Weights of a small image classifier: 14000 steps.
Rows from block 7, named by matrix and row number. Rows with one number belong to one attention dimension. Each number is 128 + 32 x the weight over its row's rms, rounded and kept within 0 to 255. All counts start at 0. Numbers have three digits each. After the name is the row's rms in percent of the matrix's.
# v: attention value (model.blocks.7.attn.v.weight, 256x256), inputs 0-85
# proj: attention output (model.blocks.7.attn.proj.weight, 256x256, transposed), outputs 0-85
v.172 071:110120100137147174083108108103067148154143111136096059155174090094143119112137130108175170110142103163109102154125083103096111141100117077171099088128097077180131162134145166159068101159120153137086097097144132138089196125146114092123107100137164161208083149
proj.172 082:117121075100175099107099159112149110119142112141140144122164191128084081094210164086121133164097113156134095162185116153153139122102096100131103144089080129163196130159138103143149171175143112159183042110121107182119129143134169144154176066145116154157140096
v.173 092:109157086084134121186156087163131106119114156094086166141112130111136124119194089088130142154104132196116135161108138143130190111108141143156184125093120125117129123116160139081157062137164164146144090168096142127087065142133110092138084162092153220160128129
proj.173 082:128129096108163122140144127150167160153172158144125159117144098086145105151055124056072169154183151162133125121222142112136116103126136096083067132073120131137095128105179121177163179125130149083152131148146143195139134063092141149105116169185150134133123137
v.174 069:069128181075118065147109121105110048102137181126099145102120142124129160102121079162075087179150101095136109176112098143153131120157148144135106148079112144142114141123177136071167114142102102134168135189095123145148034158078124101097114133113075164167093155
proj.174 075:129145161167139175150125120138151184102089138139108076191106092105118117142054102154111143103141156122115098117091162164153096127148164094130131099089172142107100160111133111166123102096123184136110184134098153141137121092112191130106135146127117115145092172
v.175 076:141106069116117147142174111151114164120084125122120049137172134085145113139175115146107160111154179206153113155106122100133172161152145136129169142122111112086075138147102084120130133157151110158142098196127158147058193081146143076097104185184152191130118150
proj.175 066:121154107125111131135116150110135056111164142128152176069086129074140105117176161062171094166136147133170092121159126173150104080119109127112134132124133126130130127128126121139169166101113115102165112151169078179090096143070151137144167106125083127103149066
v.176 075:154060167156142122151128095127129042105131127145144135114075138192109170101110120133107130157148084103108119093103134149099133130158104091101137089159155089178149199143173176072079080109131126107139129111121083112111059215145121176172150079182065129101114125
proj.176 063:120159157172105108135134112202114138132162119100137164176126134058101121163146131115094126153071167140136134107119092185129105104162134114197156145160151156145111099124143174134154203093127160105076129125137099116114124108118181100126127152162155108140116118
v.177 106:108126180117111101081115166124173136125159064136141103097089128168124142118075122142136094116135177096152100050140108151166065104137086123120112154159168133140132138104119185158099183099104103133119146102167142138186153134102099164152165092091113047128168117
proj.177 103:128144140133094122133078145138099120123114115114115116189121132166157111068166119178189127077105086092088122187099122093113166161109132152139137145171146123153169118142091071087133096119160106125067157113129095023127140140161093096154145127082132121095104165
v.178 076:132136120186100151078096142143148160107131080157191100168133096136110109180056163136118119126146175092112131109135114155154092152145036097118127121148156162115107094121095141188076204078090100122104151078138167156170181072100093154157138161157144059115152069
proj.178 070:121164118122133122123132145122087090146133109144098157153148099147109116109204165182192133096106132096105102126038063130108181165157139176146158143166118120103127143143103125065141088180084073145120107111152113100123088221166170102134187119115102099082171130
v.179 083:096131127134144161131108175130173180170131111080142137173103147118131113195123176120129107112078118069072113128114158115110158124121149165097162145142128164140156080077132058144172114107103138159069147125164105060186128122167123075095107125141095065154117147
proj.179 085:107112117110126145123165109150091108129107099123077156114125135195173158188072157163121190116141109125153139125105178095130159185162150103166110117129134074120064135134115093075082085159083168106137157170136130143161137156142075109108124124165078143083164140
v.180 097:135171105133128170142131112114064157127143139120171077167159088060092076202107153121150110069129100105142128128116094120143103143123097109136132153101128157130077057116099119178132117083079173087112114147136127152171190011135084091082137249164125074101125121
proj.180 097:140111116105154136126128132046121107129129139132093107106080098178126141149152147134197158149124163130139139117095179113125119176164170086091155087111132081098184148067131075043142117156082142122117077144146146181155085177117116140122157128134105146143148050
v.181 092:129157095126117156183160120163073108085087157099136128118139156131163102151167094100137130150121116175108153189105126138117140107101174150132164107109088086127111165144149079105169061125139162121127109166057141147065076153170126102092090120108160206153114180
proj.181 079:151149144174135087123117119129163152128149128181101125094131144100125116195082126084074125174188127146124168087176127142154142123158140115091085140125165118111091146150156185118164199107130134142153176124093117228140127063070112131100088141149142148168148131
v.182 096:101147075145165170179128090164103161110118176128167107154168131094133081199169125112095111146095126108117161199130115104112147092118185162104156141130088152087139095080139085153157057104131196126088115167119140164132125076143099060080115220131159126128151160
proj.182 084:151124116092137155127138122092106122098125159149115117086102119111137126119083105151144112119196117139123143105127182142154072206152110093125145106109130090118087138099115101074105164111052101128172120121140146201127094165101119180101158143154085125137159042
v.183 072:137092088178159157113183089096144106116127125095110063162164146078131142058121098117168146085175170199142136118168123131173108173087040089191099121110147071157097158118153162154111130203134083153131117123147133155043185111135121132170102079145173141112098131
proj.183 081:106174127143148074134085174116149137156160127144161176097161142096116128099225142102141119154130133145136107129170092156126128100144159138096159154176099113136168103131100159120143155123172095133144115139171129131173122133112133138104163081106121139136111105
v.184 086:117110089122131136167134137167087076099084189136092144141105146160153126092176122093100132110146117192096141206115146123088176137128131147105132088092067123131157189163160107119159045176182119137134118146089088132070060170136134134128087188121104219136108177
proj.184 077:110118118155164086126193126147162141117147119110098111136157151131133123202078117105021132178113115149125101066174186150143102084175160102146123095127144167101131150132131155161162187083142136093181134122115112149090133071122154150086088130169125108135121167
v.185 074:131082148123092130081148151137182136119132109128102115123102137140121123095071152165125113092167206135103098075133167136119099132102081125144105141134116115156122159158129211163110184111147051161091156126166130121125154180101142189166184076092102086144150091
proj.185 071:130147136153090098157142114137167138110147156097174105184165168165116119087199128091175133112110103102122098116116035129144133093120154179173168094129153141139191124122101102150124101130134141159135130135171133064118153128142180117132163136133166125114105122
v.186 096:148152094106152117166128122162116088122089197128131119156142150090125111172166079100101123106147069157129140207129123127119167137107166110101145148104093130107139166155150091090136060133126161114122110142067139125091084093128115065085119194108125203108105137
proj.186 089:175127109136154101137141135124155160110145129160089129103105108069113147183077112102094156136163142141136095090167178142168096114183102070086083094113151116136068150129148141116123188089069146119160143112108130198141114118080115149110098113184105146158097129
v.187 097:118126170114138077113158120122112056128152164198076194058076148198121194071171100146143107146108149098103135126141083158112130126138125177163107106103141127146179192143187114086117118114112088110174116136116105140122021187130109159164128096101118137109136136
proj.187 106:126105163150100116135124095183104187139142133074099072238100117094102098144092073122078121168123111112113118097145161127125148094134108124141118129144141119118083103178115155138123103099185146129091173161101140148121185085123203128127081095134172126104096152
v.188 086:124082155144122109092128170076123153137150047120159100158091150119121155147091156128159134126113130110113131051125082113118110140155084122153090150113148154110107069153154125188106177114106107145099097133159106107156162129085106149146156101122125076120102084
proj.188 083:080142149107128110152114125086092136128113144096140109161146135153150132092201144149205126104089123151128125155081125112088159110129162123118114113108092078127144143142073113082140080169182129107126112134138165094123138187180153094157126078097122154105127100
v.189 082:147080154139100088067120173113161155142160119152109172063081123172141149135089112097164108173129188118150150046100128159123123112137136134155125097126142088134135126137137135129116175118131075116142132076124105057195121216109153209158119042096090079138164122
proj.189 067:128141135183104157117086129142099118115149127113146078160141112200148106129095161156143094116135101138115144131116094124129176119080085106144112120142131124138082135125144128146145122129146130130089145106128137078105180120173093057120192100147197118096092211
v.190 109:088150106087123142192125100154106115111102170104125158078159154173171127113188081099119115120114104188122155199113127088111145128138175173099156135094080111141155162134175101057130045135131165118158122170114111107124072143131104098107102129093132233139131150
proj.190 115:153114157157137114110126089140108142123146182118091105133134109111132096192046124097055157126134122147130118111172191103148124132172133093114098118108110135118103129142139158147153149074109145112114151120123158205126139068120138135090094121166144118147107118
v.191 087:140113149125125116073130119096171151141197061119103184081089150143118129100056155112158123111133200059117124077123141176117125155116108105121109136144159123132124145127126158150080167117141062151121106107159133135158119186111139183127125045129108065137106103
proj.191 081:095164101107093114143091124147104082113117112076162097166144127192157123092205121134166122107123104118142097165099086110098125113076129149161164123181119100126139126177086121093150102117164146174103135116125098049088186147138099086136133094079178127111100161
v.192 095:115088147091152154209098072107094170121155123116167169129181134094143107114117122128139123162196100107162158187140096133188110085161086121113130120105153148145102127111076128147154087118140144101123158152161108184100156125165110154137130073102139133145132166
proj.192 085:105156117144100134127185110194149134127147151177138053137122137118153130151118131093113181088071165138134153098163089062052169114068154103103137131139148098122163084102165150141133159098130182150153156120141085132186134069057059101098126178114145083129105115
v.193 078:193151086141149133116090164144146098091062105129152132181172140098132117111145102170147152070087169123121144059132147119131161166115123129188136121153143139141143171218189100143139134176123124180101133102091138086095095175128106105209147205137153127158155125
proj.193 063:113110122127166167126099138067083108151114102138137170095106133113078172166120110104163067124133115137130147182123178186181097104171131142183156149107141171124089141112078144128085143120183064091127072149101160138110112191184167121118124124100133178178170129
v.194 085:069166128145124152117133159161108050122136078104133089172110066162130161164086108154137171077124088120114095120126118108083109137084174126129124152116094148100080137157204081144120142099085164088095092089070166112193080127102095108136136201136162128092109090
proj.194 085:175139150096160142124049135105117112119132170099128155109167148139134157133113142137136171124186146088104102149149193132131099111195165176126096154118122110121107156122049094116165141143168059115094106103139115163106116195168131160118146062162116185163152064
v.195 097:110186147129164154147140159169086127134153135066152086118106107159120099216107118092161120139140108100092121141085104131129081111080096133071095158136125197111102110094107095073148032069155168068114097132106131148211097063128144088102188170172137137097141140
proj.195 091:119112157154104143122094117127104159124106113133077129155116102127132134150155160144073178129108136141108158132125216126087153193192168058154094069130123153124110131114091076142086166136093118117095142105102124152155148095162121107102130127167135127119116063
v.196 088:127141127116110125053089135114203044144111093149101106152150122134107163110140147175111154064108133137142125055130138163075141168131140131162120167111075098119164153177195140163099207136092118184107136125105111054145116160069151138202106118158130126137128093
proj.196 090:163137124104128101110084150111085136097123120131134192116187110164091134131095116173155091148176111087135092162114166159221117122184089189147151165110108131137082100145087092119162113125149055091106140132136157157080144186130153171139095125088103157182153133
v.197 110:149116148131116093147146115070151207159131127140111179146128156049082104116134122122162158184165151138142154160110129136175151116170147111129134091135169128151132157109094139133154153132160084165169115120165084193053165124155169197113094118120093101173126135
proj.197 113:109131094109127147112210116154153131151146113142137107107126144145153143065122154102120063088060127128148116078126048096126108095049107152115157132126157127181157127155179188128087117118118152162154139167115111063142150082083080125126129147071137114089149192
v.198 089:121193124121158164174191124117149184161096132161126104137096119099127089126117106089163119154098104145105202139120100105158129092111109149120122139156145097097109121106136105133138031146148181076127114090131117191177122094137142073102138144092176137129154115
proj.198 078:112120110174182161178184152136116087123139159165157143086088175069157093114101141083129122099140112177180136047158147163045170173092145076139085086093113128172108122101194122137034140135178150146123098119089137076157110095101166175101117123161116164103103109
v.199 108:125121118160164125112149188180094107147098110123127036180073080183111117137110159152134115075100126105109169091103140093056155144051124140107131139144114183106133107110186124119139085129111160112079130102087165094195060071090110062124141154163133161130135092
proj.199 108:125129151153131114162116105082109124159135145110114222120124148139093162161125136168146127215156118182119128127148205152157095172197137114162050118104120107130106166146101108123104112154130098149123094143158129134092128149157174180110130080180122176169153099
v.200 105:192116142167137108140128098086137146147148148111120146153145137104128116052153130118139135167167137163167116167137123151149150129175103115164111071129147049178170192147091151128116172171174107139133092095139100154052182173192143171168117108085128140170126154
proj.200 108:114094112100093125121208115184176134139111097150168133124105191094145143103142093031160141111059153112138158111132039127086155108100095160109167183112122128157168123124138165172131101106187176113138136154120100105170103148125132147137094154139148098094119184
v.201 116:114127121134138162077109145162136054138099105145113086166135098157142131108099100180129106055077116130074116114132142114111120127118144117126100125136129130137136134178202112156102163143105130145106106125077152074123092125074102078150131193140130111148149102
proj.201 131:140125148123155105108076116078129112110123154098148166104137113120096151125137110111158151203164129105122134161138146189162130131174127183137103172071102128141110142118057090112154111165161095120131092102126137184097141190192156152129149075130154173168151079
v.202 098:102092145112065057060093134129158104173173089158090180124122159145098181162104177106116176151157134121117123145120162117124131149126168127129176143125110155170115079153161105113137164084098111180144153140157115096169089131090140141107092125158070105121150113
proj.202 093:159158167124125132136049148133096159093140142097097114169171070189115089106126135174103089111177097109082074203060117108242069132138071150121136115161155140082140161198134120074140158126035102165105153115181172114089166134127099116134153160087115091136130151
v.203 124:107124154123115086065125146143218129140172117140065184094096156167132169148104115095099145132129149081143117115105144132125104089144181144107102146105144123115098077101111103167132179101125095100145170112148164120194083102122111126085123064110072065122144133
proj.203 134:095130159115111129130056126089081150119120160091136103232137058194110117140103150207143108115164069148088079207107123087175083159121106158156117119162119146107097154170100099044185119131084126163091172125169139087094164110153084088159122173112124148124093173
v.204 082:128079153130099135124094153075141145110090130146105228153175167060105094128183170166138154118184155137168139155142151172178151140175154131129183150113136133130124133166141112145127153123118084179129148180177116120063165131093101147153087168115100091140138121
proj.204 081:111108094125179174126144114149169153117119134166151118111114092136112136097084128166158066087126110103124100143145086103174074079111136141143157127127160120152152115148183169120118126129052157136170132173176133129137087079057119125082123166097135067056175156
v.205 075:156129168130138139124112153112106208122140125096154197099123120060092128129146117101162140167198118087161116194113124137169102103117111169109128100152145181134106120142088145156155148122118101127106169124164097152062164115120105156095105161118093110148080160
proj.205 067:132124117105164161162148137143118143172088156128145096100119072163141141110086138088152173114118131112116145120149105051112086162077195112102145121188147110149179138107149108155141135094096152162119156140091142154130085098124069119079123140157162071116155181
v.206 103:091075184129071090082117116151102087153182087124114083134095116204114145177094161121096148153142096091099122149128165107093141117129157117094145154122116179122091131117158138086115125104133139125115146136125137108196076138122117119112111126166092093081132135
proj.206 090:127161146121109139093054147117075197125107131103091168176193080172059139150088120146110078186109146123100096133096137144216089125169106160146101084126139141084176125153071109121147125095134096159089144155180180153117195134170169093143137102114128123120122121
v.207 107:161134128131124143200114076087070154119094176115182170161134127051089076095132137087178094170177123126167128159126121134154147127138075125124151096143117118143120168134057174096145100145126152132104130162159099183056202157158119174115132105118160165130089159
proj.207 093:092121108120120164130204124194178094175147114172108074086082152094166120091104121051088137080046152137132193044167087124082140135137145096091156105146112114147171090071200157159121163114112173114187132112097079113175070083096119104094108129147144109090102139
v.208 077:127113144085070083081122110110100121134130154075129136124089100179089174164099161159144126196169092148132092177091118116138107161137158125099170173110127207125108117146101097098114133083073098172126153175136157133168117144114137186077117113179088083102130143
proj.208 077:104160185155111077075078164142142132153087114136053099192116061170163131104114137111069078128097141111128116144058141116172118126134108152089098093154149146104158130111082066096203162113068080149099142148145121107117167093066109068095126124105068083178143085
v.209 104:162097109128109119155148092082171175137121137153136174144166174059100101088157145092126156135167161169142133158113102165181150122197122116168154083142146077151172149126088158131117172153127084166183112126147110178021174180162148200116119103112106102181124124
proj.209 100:111121126092090126145214111198184099160149100151151128120133164163112104073144149103119057069111113109124149084158040119093138096058136135101138178141134146183144090143162181157103130112110163116145135115107109096155119126069111110111106134086118097122128193
v.210 099:087102160147116105044110150174169098113121114151101106112127120186131158164135141164105121064088138097075112065130156115078110169118175130129137144131109146115139077176193122142136174120081098131116155121130157045202094109057117099156122161174107089145152095
proj.210 105:140131118116148120099040130062094120092142140108099184172177081152120133154090119204144107177209103116113093172104189158193074145190143152171069109104126138119093121129068101094141118136142101108093102134149155170105135137148153116145162110101101174165154130
v.211 111:172104166117090097136094086065136147145137116137126180137176151091143138122153146145146156177198152144176127175124119144190137115157130087122144108119157108179142132141053158163104151115128112162161112103146092145052167174162113204138113106126095108152093143
proj.211 107:094113114105107161100198097196170107126107103152143057130132140129133124102100111057127083114058139132138126133099063080120104104072132164123148164164151144123189129118168154134171163075118174107126137148102130082140155120095115089132129181106164086127107184
v.212 088:072115135131160138119170137171129132124139137101109081128050117178125110190135113105089145130124140128129148113101158133063099134074140170113111177134143206083101078078156128120142078074075173108100155153144176081246086063107148075104170097140111108133135148
proj.212 072:143116114131169092118078117068084170150130142098112140171105067171131107177102140170095111157120089172101105152154194134183111199133106138156142059114154120089072151122147128106083134170095148159143156113173139139098116135155077144096144148167128156104123127
v.213 100:120151116135146133158127126163049119101127124090132015170086124143153114183107085120140139138147064105096144176139111104108121101113084099088065102128146177131120141127156092088081050104152162094122097073079121155186076104117107126083163160183154176071103140
proj.213 090:134152124146126105168113109127124146122115111118107159122144141075151153116164125059146204140100147114116140144165188156058174185196149056158083117156134129081189119070125112174118144146211093109088088083100126136135167158169204110125189110172142119177143053
v.214 086:199090133130102120144137112117130186138146152178141130187171162066107111094139156128127144133148148117133202142112093162171151157146117083147143089111167126142154134164091119130119087157160117181126124156121138148084172117154161124130123154131146142179143139
proj.214 094:095109102089147160154207130141150111129139109187162127120097170159142108096115108124159091109071152107122149061104060133116146112088129119156112162113129130183135152104177156174112119120101139165171137139119115104121109137117120153134097152106106105067128183
v.215 132:131094153110117090057102082092169126139168118113121202079144143123149164115123143140108146172146169126174088146141129139194104106166125127122134109123114087138114133129084134172114223115135090134153134143179125109083174166198125188126083084105092083127118139
proj.215 143:112140115130115111081088130147136152135074154139156060168134080138121114124140113123116115090129103105095111161105050090135127079080122171108159144145140159113158122141121121096220157089110156080100173134142114104133151111112063072153121193075168097107093185
v.216 106:139153115162160183089141143127172109127083106136099044193162113125169124072118105146130143075103161161091131103153134128109173142144088105159103122137128055107156171154178123134089142174129150161115099124083114090087143124110137084182144154152136155161136145
proj.216 111:137133132094151137161157106089120126143161117146163218077161160091069150127126118095179112176112136145152143112169133190114129104153131179147126149072094139175122170110106123155129090145189132114182089105120079120111098196153193176162100113145142174178113129
v.217 122:143118135085127100163140077107134170106157142101154205074134162109126114146142141062139129194165130141170116151116120141161095085141110132082129133101136144127115118097032155122159097089160130109140156148176105195142130117161122150110137091083149143121115155
proj.217 127:119110134152118124110152132181142126128098125128100080156102103149172114142101147112090134068111146124106114106126093051074154127085136083118171104198140122111152109166201154115120129089083158127103194148132125080164126057061107104112120163111148063071111147
v.218 089:112111158142142129161140070120108202140135131113142125103161146099142141157106079101125132170180148102164102183102093110191137066125098160076075106124169142156119113067084151107127123131155176065140147091156138211105112109182139137068159092100133124114114140
proj.218 084:086162097158141169163129150177175135164143107108118082168094150089187142086126140092170193071061152138113150118155115102039172138079182104141135087193152150128143116093190110140108147076141139137103141143071091079140126110105131077161166125168180105142116117
v.219 110:114143119149135171058147164165190055156113092154101137138112136147141166125110162173113147094081151144098110053123154128088151173105190116160127132136097129099166134177192094168126164148081087164152135165120145072156114134051130121137145151142094092146126094
proj.219 107:167122161141124098131109135095087093086147122090137197102148142126079133143125099230137074176211104135143077184082153178217105127134068193164094133087102158148053151161073138133150131167099055121113131125132161177096134165145152177165088109092131169129106097
v.220 067:064186170156153113190111152104067125093063133051147112154146131125114143170127128135182133113169138129123093189103115151210063143097090151119078152154107220127135156088094138102155094120121177091097108086101124134112171116163145139135167149144129137100079119
proj.220 067:124111117148151153085195091141140128143152133136117075064071080084185097124136121106096193126121125107183216147166121104129124113154159085137095105144099095089097111105076120209166175090121092129147119158129096135175118083100080115139150088140134145131126080
v.221 083:119061130103099112123114176100179114179138086147132177126122153152093123116120200132126109131111160138122121103139129162082154152138189158141164171104092136130151072153165096141134181143100081165145168203148171075163169116060125122150119115154064096142164140
proj.221 083:157133106085134114126095171135099131145127152093145130115130099226113134166098110255098071120158123121081091156090140143233115122100115167132140119089111165132056118193153130084118083145043103115167148120186159107109111086094110114098139154062096158124167139
v.222 096:153086109116117134099154137126215086147112110191071138147130157133096123081133159149093113110107145145107143058132155135088169146136164131188136150142105129120163125170196112156142196155114106175121162140128150082132118138068153089149138130103097090176156129
proj.222 087:129100112115142108155140163122127088104168137117149210107121126193085148153082134221124066189187111110126089166138132142218075105110087203138109145103124103179081142135119122093138078165114139123165114117150132132098136145144104140129076114099080137093133163
v.223 090:097115145137114140084111195157121108141100088117131110122082147183078101151147136141100143076067156140088165052112155152094151177119137156145180150136108168115110073119166086120166124143107125184126142150149167090183076103046128081108134110145105088127140087
proj.223 092:124123171087159111112097119110098148152159150105090200141164114218098134177109144216148118181175092126103066163149167159207080114148094132140083140084139155119084155140138086045134100136111090152131142138172136152100153121135095158110124135137103166106158114
v.224 095:097157127088146151141112145129146203083110121113180175156152140086069101132105094090152083142123127115084101057087113127109114164087074120208156134141156145061148142149124195136154118103069125142141127142075136104136073147119166125171146114170102083147092135
proj.224 093:135125110121090167165145140147137096098130135154143125089073183085156138148127122142070159075156125113140141104136175130100171115095118089078147106154082104158092119113128060140100116093107157144167170095148138105182124118112157151116082091142073125134107101
v.225 083:128139137159095091124108099182118062146140149143041085089133125217174079120163144134106118088099153136158166201166164100100162097131155157126134136140150085112103088145098076108153090149120112096120138137150139116116095092156117089095123089087149140145131162
proj.225 075:123110150157102104124064080120063081173091170051145104159128083141092137156120153134158110186180093097118093189152085164122126146146140165152114136084137141112068069183091101047119106139087150104108103136133113155068147158148109120134111143133153151109151111
v.226 077:117119129068144138148148146090093165144179116138184170083138208129080063135124136087146085157094113183166145136125070103183106150109157126162112142110101103122105100142160137103107155144117105134134138143093168161128102073106123125100081084141148145151148116
proj.226 072:142141128116130161142103105146086138150117181148057098158122092181144147139185098145083121146168118123068111073134085139139159115098117097076090090117155155186080178141104114128180099131089151147157131111180107101104121130109151110061086142127095154142134134
v.227 132:179083095168161094109149102100128091173123148106116115085157118134140088112128159154115133101172105148173128196147122090124142103120146156119089165115082038156081095128090105174118103147183140162112173106125112157115170077144058117087089093118128142129170127
proj.227 130:075140104115123154103087110142114144161112160150110119184156079168143137108150154150151100165093152142132127142119041152170066102115142170219107146148150120099177117162134193116161156148103117152106088144141132107083138112113076087115186174125165109127139152
v.228 083:134091166149109177127096110135163185083119165119185119123118136177167108157139128141184177091096097183129097099171168176120112113154143072134184154192171178115173114173086112120190156107092095128136102091149137119151113141141175131084136072171156153099127140
proj.228 095:131157156101161075137145135095102140143148144054161150114114155150081091148095129116076102188139099097126182110087179116161161111207100075103175094112085130114122115161094119109104097086116133132090180101111132112171119132184168173110125090131059108093134137
v.229 109:110126114123177161136140203086145146088129118101223185140163162060073118102086117126183110114170138122117085059104109161128105171093129121219125122127141126101135186137158210148112139090126096168122096108108146151132094133073129172191111127150140090111090075
proj.229 118:136103097164155183149179136109174176102143092185134118106076143100215160127134106090122173131110133127110128056136148137141128124102102115075136079188154120135134159102161154220109181124097096135103145113146128102134106115109175152100156173127109072129098095
v.230 085:166074087133167108105166098152089139122108096120119114044151118130194139103115091141135116138158105144143105248157104092179162133121158170091129119118121103156084134099120134124091131127145160128145138165134133188125183073127066154108115164124120175094149142
proj.230 096:115159142147131153108094104107121134149110175169062137170130077097060157088162096148172089150101158154118141108096082170135098139137144170199098181116159135073174137200133149098167109166147108155079077144153123126103100148093131126194132113143117093135154110
v.231 078:158174107170082090155106178105096087139139137102105102146151085158074112121120127087142105120101128095115190058157119093166107141141091143139129147131096169160088101158087089064151110152180156137129116061113158121101077145071148129139111039135116108152164078
proj.231 070:145147166127075139155071104173142084150160050106128095098105172212186087143112112192101112079131118084104115127193095128096178147072169134117113127161145088168098140124132108097088103080114127119195124120137081116184132091095054132083091125121147118167088213
v.232 119:104123169112105158084117148127150181095121126142183140120088151106134164159093104156158111105086142148099108051095123153110162133115117093159142100137153186101181146153130178115136139111092100124139098146146133087163112132116189135138162147144134092125093133
proj.232 119:118141117112171118122164189064145161115145094118170121078110155105119133081078117129146130100132123123152173088132196101104166095102131099043168095149109154166153146096082133145144134093153154119165147112118121169154123171147202165129113082116094136107113129
v.233 112:110134167062104181143138158137155163120122107152145147157112139135106145137109108079122096112075137152095138043143160152120098098141146078125147119168147158112160130183114123143157142134096136103110098122127138115140087181120167163176116154159154120117110160
proj.233 105:154104164128102081118137124155099150136142107080126125119156186136087078143084115132052165130178125161153152104116202094127143122176068068057098087143113154127068137096090108083079074077116132125155146092109153157137170123147151151102074122155065159107120101
v.234 088:125195160122105069107108154114098173118147110097154170166101158069059113148103109129131085173118103077127166133121088131131074112144073140187176156117113148130088144107167167100120110123104149102119133106085109165101119103119108094175142122130105100130161097
proj.234 101:178125156150120136152109118169129089083160119134103084157095212153187113160169128111106170063118120149119106087161132095081198178067142148131137107119141146159087172126185093102105090154145112121191123173137116093211132123117109128128046102108098166130162158
v.235 094:127163128148111030144128101169116065130106120130062089190115077202103121171147158117111123159116126074114165160115117097128147095180101157121163121132131202139109090122127054113155098100120153131154121121161139103119092148117117103114144128102163164179164117
proj.235 092:150106124136090063128073110155103051132157075073173096111116169148170112128128149125140166106155067097168112173179111130054139158115162146147143131097117118152108106123151076099133078133166112076155118110154129105158143158146053144144091101111190200108112189
v.236 094:118106124169137160153114111121124167144120133114154118073119173114134096154114183117141160055102136209159163111188152136128118122108165072157156138151129119117092093164071127182131135155114139132074172081119157113153106101128137099086087082162184085172143131
proj.236 089:087132131096131099123102137118115137152140123092118179153127083222070147146082137193083100177173090113127119162112073120225070145132077105119108085117088169132077103163118119067107054137059138150083141096113201114116145138159106152118068151146090108114120168
v.237 115:131124103161118035088125095122094048166129116080119093101152117155127108119123161155110140125209126080137163221159078102114163123164128150105124161109111092172092092112125110152097091119161146150159160127146118155110150073105098104069132140104146188147155112
proj.237 103:133130116155145108132076090146128094151111136111136109146136136142170106087165116119173119126134144125132107189120070143129155122108146185232160190150155106147147142139153154124127132158135088121124113152138099065094116119124067116192161121114180131096121167
v.238 103:149120080120157144123167132100106147166116133111144115052125116102161117080112104155110111070155115151169102195143097142164096104090117162125104136103107032141097140094151139128100130131163163158117127159136119170128186097157089127130099175116084142135144118
proj.238 099:089124143116167209126120124145128159152106182211070100162141042112088163104115107134129102159104170135094108114129134146156076097158142123179049162140156119076213129162163175119109176172102117122104113138140134114083125113090134091096175163090153104159161116
v.239 073:161115163172117118183113129087104178150111132102118126203166140108118077075141119100087094135114145142121192148080155087172056126089132126163150113080118108165105127094116117110121152132187188144046141082121138182076145121164077082186163118073127102119146115
proj.239 078:101122128110028122129124103202129086120124080131097086119119173170139115115189118135118122099113076127128149113142093065150118150119182133111088138124116179166143118105175137075055066105099137101190071119110151102160115165100066091066050130116134211127148132
v.240 127:106149177077108115127108171129106131097105122153123166209107162147088158177141116125113074171061175091101125063104151153130141132143102131173141120110142226111134157163196146111122127115051088107173084151110129096147078166130193132184145138117127092139118129
proj.240 141:168127107133107111130124140130161076098159124114139126101093194090186104141162113096149223078178087097147150108182166116048153120102173135069156100119102101171088123059135086159106120110146117111170145094125094152173119124156116159144103124161138179137139115
v.241 098:144090113172114125162127106123112073177164136105105104131095115190129126083169161097135149114139146158162184194169164106124139099108148113076112130165122064127112108162081049104130091162146125137088168080183132117162163137128115097121114083104126186164179167
proj.241 089:100152140136089112130097099170087127183097147114107135164148049214098095154085163153125130172147109125123114171119048154161043124176131092195098157092118109127149120153135137067149081102089153131088142129135139116116141088101089131102157122164160162114114118
v.242 122:104159128094160162187136192068140169101138126133205176217115164068074099111100097128167097126124140145125106033117100154122061141066090093200151116139159162110140175164122173120142142124107098140109106089096161134138115173073185170196131110114149064105106092
proj.242 120:129142108151134133130191147163153175113147094156116144110082127105209089155111131095060180131122126127136143083161164132107173150149118067080144096186119134168133148083127133167106164090078125116140161119133131114146111104130169138106130122155071099138109126
v.243 084:095105154148095183144099123155179181146099131160114139127109098086195134101130081140121167128101161169140132163114182112151120111115140060100161122128141134110110120090084148121154152155100110071091103093124141132136130130163131113148143165143112105112150164
proj.243 087:103108138101088120116161147111082134139115137117076113153102140156066162158118134106117141145097124161158129148099123124175126152180075116097148093090085167121104159152095070069120055132170137138153117118123185137136110181165148134131010099134080128132142146
v.244 136:086159169080120130107127144150127198070110106158146141152117135123124139132126094094136089117088151129095121075088158133115121141117136091161156099127176204105157143155143166108128127115067112090137090140092119100132061166116179120165145144141115107152105114
proj.244 140:147112119129114122169162182103120109099160102125132134078089183124129105126138135127125166086143117105128121087143175127075183146110135106051184096104102133155085117113122079147115096142154106100179161124136133145181140155127169166138078112136105152114119097
v.245 100:125069174122136118087123148142151112119149146143124152133156146165124159158151136167117117144153192157135059074142152123123144185108155120163087096139115145140135134144126138151139144143070060176153101157121155080091125174095126157093100105146122136151053117
proj.245 081:157133106110160124130135155044150150125125106117180143138101118089141122153134114157158154121159097060095127130100104175102110077131143157085177158179108129165104146081114121180185190114137116153090140100133111173119149136134153159164193184151160106125121098
v.246 114:133185144130110072116105119154102122127106124133097106159154100096116153127111142133120099205144132069117173179085105114139096106156103160154133100106123166136127105096164093093132080110140154110129116177122138184117123140133134082173131170132096147137180096
proj.246 109:154115135148070093149141129177122045133143123138099141124116194104151122116184114133129133079143139109133103150178138119090196161097169168128144136095116134150070096109183068128099117182159134100166101145101123111168090167126066114141089121128154202110171122
v.247 093:090158146070129119130142129095112132081161105152155178194172143062067141138147118099117079149090147157151076072112151127169111172130106110205131084118133183096109154130183171130122112143133099136159067167080134091098060163074135116202108111114107089114109114
proj.247 092:174124115121088149132103141144125070110144103176130106088106142117176127140168135093110185120146098123112152091203117133102152123108153156083154137128106148190058139071167065161160123122094147093151116122145087144173129161103143160129090172186099185148100091